Rows from block 6 of the decoder of a small waveform autoencoder, named by matrix and row number. Rows with one number belong to one channel. Each number is 128 + 24 x the weight over its row's rms, rounded and kept within 0 to 255. All counts start at 0. After the name is the row's rms in percent of the matrix's.
After each channel's rows are labels from the 100 clips, of 14976, where the channel reaches its highest value: "responds to" is what is common among them; "loudest" is the band of the loudest frequency at the time of the peak. Only what is clearly more common there than usual is listed. The data: simulated modem signals in the audio band. In brackets: how many of the 100, against the usual share in percent.
# convs0: first width-7 conv, dilation 3 (decoder.decb.1.1.convs.0.weight, 128x128x7, each kernel summed), inputs 0-127
# convs1: second width-7 conv (decoder.decb.1.1.convs.1.weight, 128x128x7, transposed, each kernel summed), outputs 0-127

convs0.7 098 [102 116  89 142 142 150 134 130 155  93 100 134 142 125 124 140 150 142 111 146  99 105 165 128 132  89 158 178 119 140 159 127  99 144 126 144 121 136 161  94 126 109 154 139  94 119 103 157 143  78 119 123 164 133 167 146 116 143 106 105 106 120 120 125 176 142  69 157 152  94 120 130 111 130 123 130 105 114  97 137  99 176 148 107 132 123 112 101 127 114 106 108  85 109 157 159 103 113 126 147 100 113 179 140  83  91  84 155 115 162 143 129  96 140 135 161 142 125  84 167 107 141 139 142 109 114 131 105]
convs1.7 078 [154 136 108  67 142 107 169 164 127 113 136 120 107 138 120  84 119 116 160 100  99 136 109 127 134 158 149 151 117 119 102 113 170 101  97 116  90 144 191 151 125 140 121 131 131 103 114 125 130 132 114 141  75 103 105 129 133 158 128 120 143 105 137 135 132 102 119  91 127 143  93 106 113 179 128 163 120 104 138 111 133 140 164 150 120 129 114  76 121 153  94 131 157 126  98 124 154 102 112  81 103 171 109 141 104 126 139 118  92 151 147 105 145 149 123 171 130 114 117 137 176 146 156 163 133 104  87  95]
responds to: carrier: 1.5 to 2.5 kHz (71 vs 25.2)
loudest: 1000 to 2000 Hz (46 vs 9.3)

convs0.115 091 [149 162 118 130 150 141 123 131 109 132 128 122 111 137 113 149 146 118  67 149 128 111  98 100  74 104 118 125 113 135 111 146 119 136 141 113 140 133  88 112 169 138 129 129 115  91  92 167 138  89 122 147 123 105 172  89 150 113 122 126 138 106 111 102 128 149 129 126 111 104 130 179 150 101 103 133 151 134 111 154 159 172 108 101 127 120 151 112 132 146 108 143 115 166  98 111 169 119 142 115 116 122 139  92 102 119  63 108 112 121 131  61 129 135 151 189 143 141 131 137 177 133  97 129  86 113 130  84]
convs1.115 080 [165 141 117  99 125  70 142 109 128 160 146 134 142 169 142 129 126 112 140 141 127 126 107 140 110 137 107 127 118 161 123 153 186 104 137 120  62 110 160 121 111 103 140 150 146 124 100 156 153 168 107  82  82  85 108 126 103  90 109 128 126 111 139 179 161 156 113 107 127 149 131 131 134 172 125 149 162 100 144 108 104 173 139 130 118 150 139 137 139 145 122 110 108  71 101 131 114 106 152 120 136 143 121  94 121 168 180 112 151 120 135 117 126 119 127 115 125 111  77 115 146 109 110 132 111  96  97 145]
responds to: carrier: 1.5 to 2.5 kHz (55 vs 25.2)
loudest: 1000 to 2000 Hz (42 vs 9.3)

convs0.109 097 [ 98 110 149 128 123 149 129 101 112 121 160 135 118 124 128  83 123 150 127 147 146 123 136 106 125 110  94 135 161 165  80 156 121 136 112  96 120 132 152 140 178 112 137 128 145 132 109 104 123  97 125 136 184 116 116 129 144  95 145 109 186 147 127 106 165 146 135 142 114 159 107 147  95 117 159 111 126 122 151 126 142 104 135 117 118 160  90 167 112 128 145 112  86  82 134 131 106  91 145 120 132 135 204 114 116  83  93 115 123 114 169 153 177 143 126 102  82 135 162 129 117 142 109 112 148 115 162 161]
convs1.109 071 [159 151 115 140  93  95 147 180 152 132 127 123 112 104 121 109 118 109 117 123 127 105 138 100 144 144 108 171 120 126 118 105 124 136 146 118 128  94 102 145 102 115 113 155 125 136 150 120  73 159 125 111 155 149 183 161 145 140 152 159 155  89 150 126 133 104 110 161 153 129 124 173 105 135 109 125 108 162 160 108 118  91 110 103 185 119 162 134 122 108 149 140 138 110 156 151 122 129 141 180 133  84 102 136 157  97 114 137  93 157 104 126 100 129 142 147 144 115 122 140 149 164 133 152 114  91 146 198]
responds to: frequency hopping (30 vs 6.4)
loudest: 1000 to 2000 Hz (27 vs 9.3)

convs0.116 087 [122 169 108 131  88 126  60 127 128 179 118 103  83 106 131 134 145 142 124 165 153  85 134  86 142 143 139 117 121 111 136 113 183  99 132  85 130 117 120 111 136  99 149 123 150 119 120 126 144 109 134 154 103 118 125 132 145 162 103 133 168 147 104 152 104 120 114  91 136 108 130 146 117 172 143  84 144 148 118 191 150 151 136 136 159  96 150 126 115 131 120  99 133  77 144  81 106 103 148  88  99 119 138 124 131 123 100 153 162 133 147 149 123 132 119 156 166 133  87 119 141 116 114 127  85 129 100 145]
convs1.116 099 [122 119  62 117 112 121 155 101 148 164 164 148 110 109  84 107  98 127  94 109 136 133 163  85 162 123 111 123 114 148 121 148  84  89 127 130 111 141 106  94 103 167 171 132 143 137 116  95 120 169 125 133  81  93 163 114 169 119 119 136 134 102 181 146 152 137 151  97 129 129 164 166 163 149 123 148 133 143 132 100 115 132 108 147 102 126 125 160 107 141 116  94  84 171 176 125 124 168  87 108 105 106 111 117 135 116 162 113 152 148 137 135 101 129 123 129 145 116 148 125 142 123 151 115 133 110 119 138]
responds to: carrier: 1.5 to 2.5 kHz (82 vs 25.2)
loudest: 1000 to 2000 Hz (69 vs 9.3)

convs0.87 107 [121 123  95 144  93 151 138 125 114  96 113 105 132 125 106 128 119 141 143 118 145 107  97 147 158 125 135  91 137 121 128 102 112 130 120 136 116 172 111 130 161 128 127 130 166 107 129 161 102  25 138 118  84 142 133 135 117 151 134  66 128 117 100 134 173 129 141  87 126 120 116 159 137  93 125 150 100 139 114 148  81  81 129 169  96 135 140 141  61 146 152 108 144  96 127 150 147  52 131 117 136 122 121 151 138 118 123 113 131 108 106 125 123 115 155 136 108 121 134 138 132 101 112 155 101 124 137 142]
convs1.87 125 [120  93 107 147 120 150 151 143 160 116 104 137 153 106 135  92 112 131  73 115 109 116 135 100 128 115 111 148 129 127 154 177 132  76  81 127 127 117  98 124  88 133  95  92 117 146 187 136 178 188  84 149  91 132 126 114 139 113 131 148 144 143 158 136 139 120 156 117 135 123 166 130 199 153 131 116 146 142 148 123  89 132 114 121 114 111 162 174 141 107 105 124 126 142 159 137 106 164 161 105 114 159 159 138 113 104 119 144 101 141 120 112 133 106 139 160 134 137 148 146 125 154 145 116 105 128  95 150]
responds to: frequency hopping (32 vs 6.4)
loudest: 1000 to 2000 Hz (33 vs 9.3)

convs0.63 113 [135 123 128 123 128 110 131 137 145 110 130 105 122 140 140 111  85 107 173 160 124 145  93 128 107 144 126 142 113 127 137 133 122 148 173  71 120 136 134 136 150 139 172 119  86 111 158 132 154 138 153 179 117 136  89 110 147 148 118 133 138 122  29 128 148 150 112 141 161 133 106 125 151 127 144  62 115 107 132 120 130 136 143 132 134 112 134 126 120 129 104 106 108 119 132 127 110 127 118 156 114 128 132 151 128  65  53 168  95 104 118 134 179 162 122 139 108 156 114 124 117  86 120 153 138 119 140 156]
convs1.63 067 [ 94 122 146 159 105  93 119 117 136 109 142 151 126  83 139 162 100 171 127 127 178 121 131 154 120  88 122 136 125 151 105 105 147  83 128 180 131  98 136 112 121 104 111 127 165  91 130 111 131  92 132 132  71 123  95 102 109 107  96 144 135 120 184 117  96 138 126 119 124 102 158  92 110 117 156 131 121 130 117 134 130  94 165 157  81 116 120 122 136 159 118 146 162 125 129 163  88 143 101 101 127 116 128  54  99 122 145 120 120 120 147 149 103 120  98  89 112 135 114 122 131 130  85 110 131 143  98 127]
responds to: strong noise (77 vs 24.8)
loudest: 1000 to 2000 Hz (33 vs 9.3)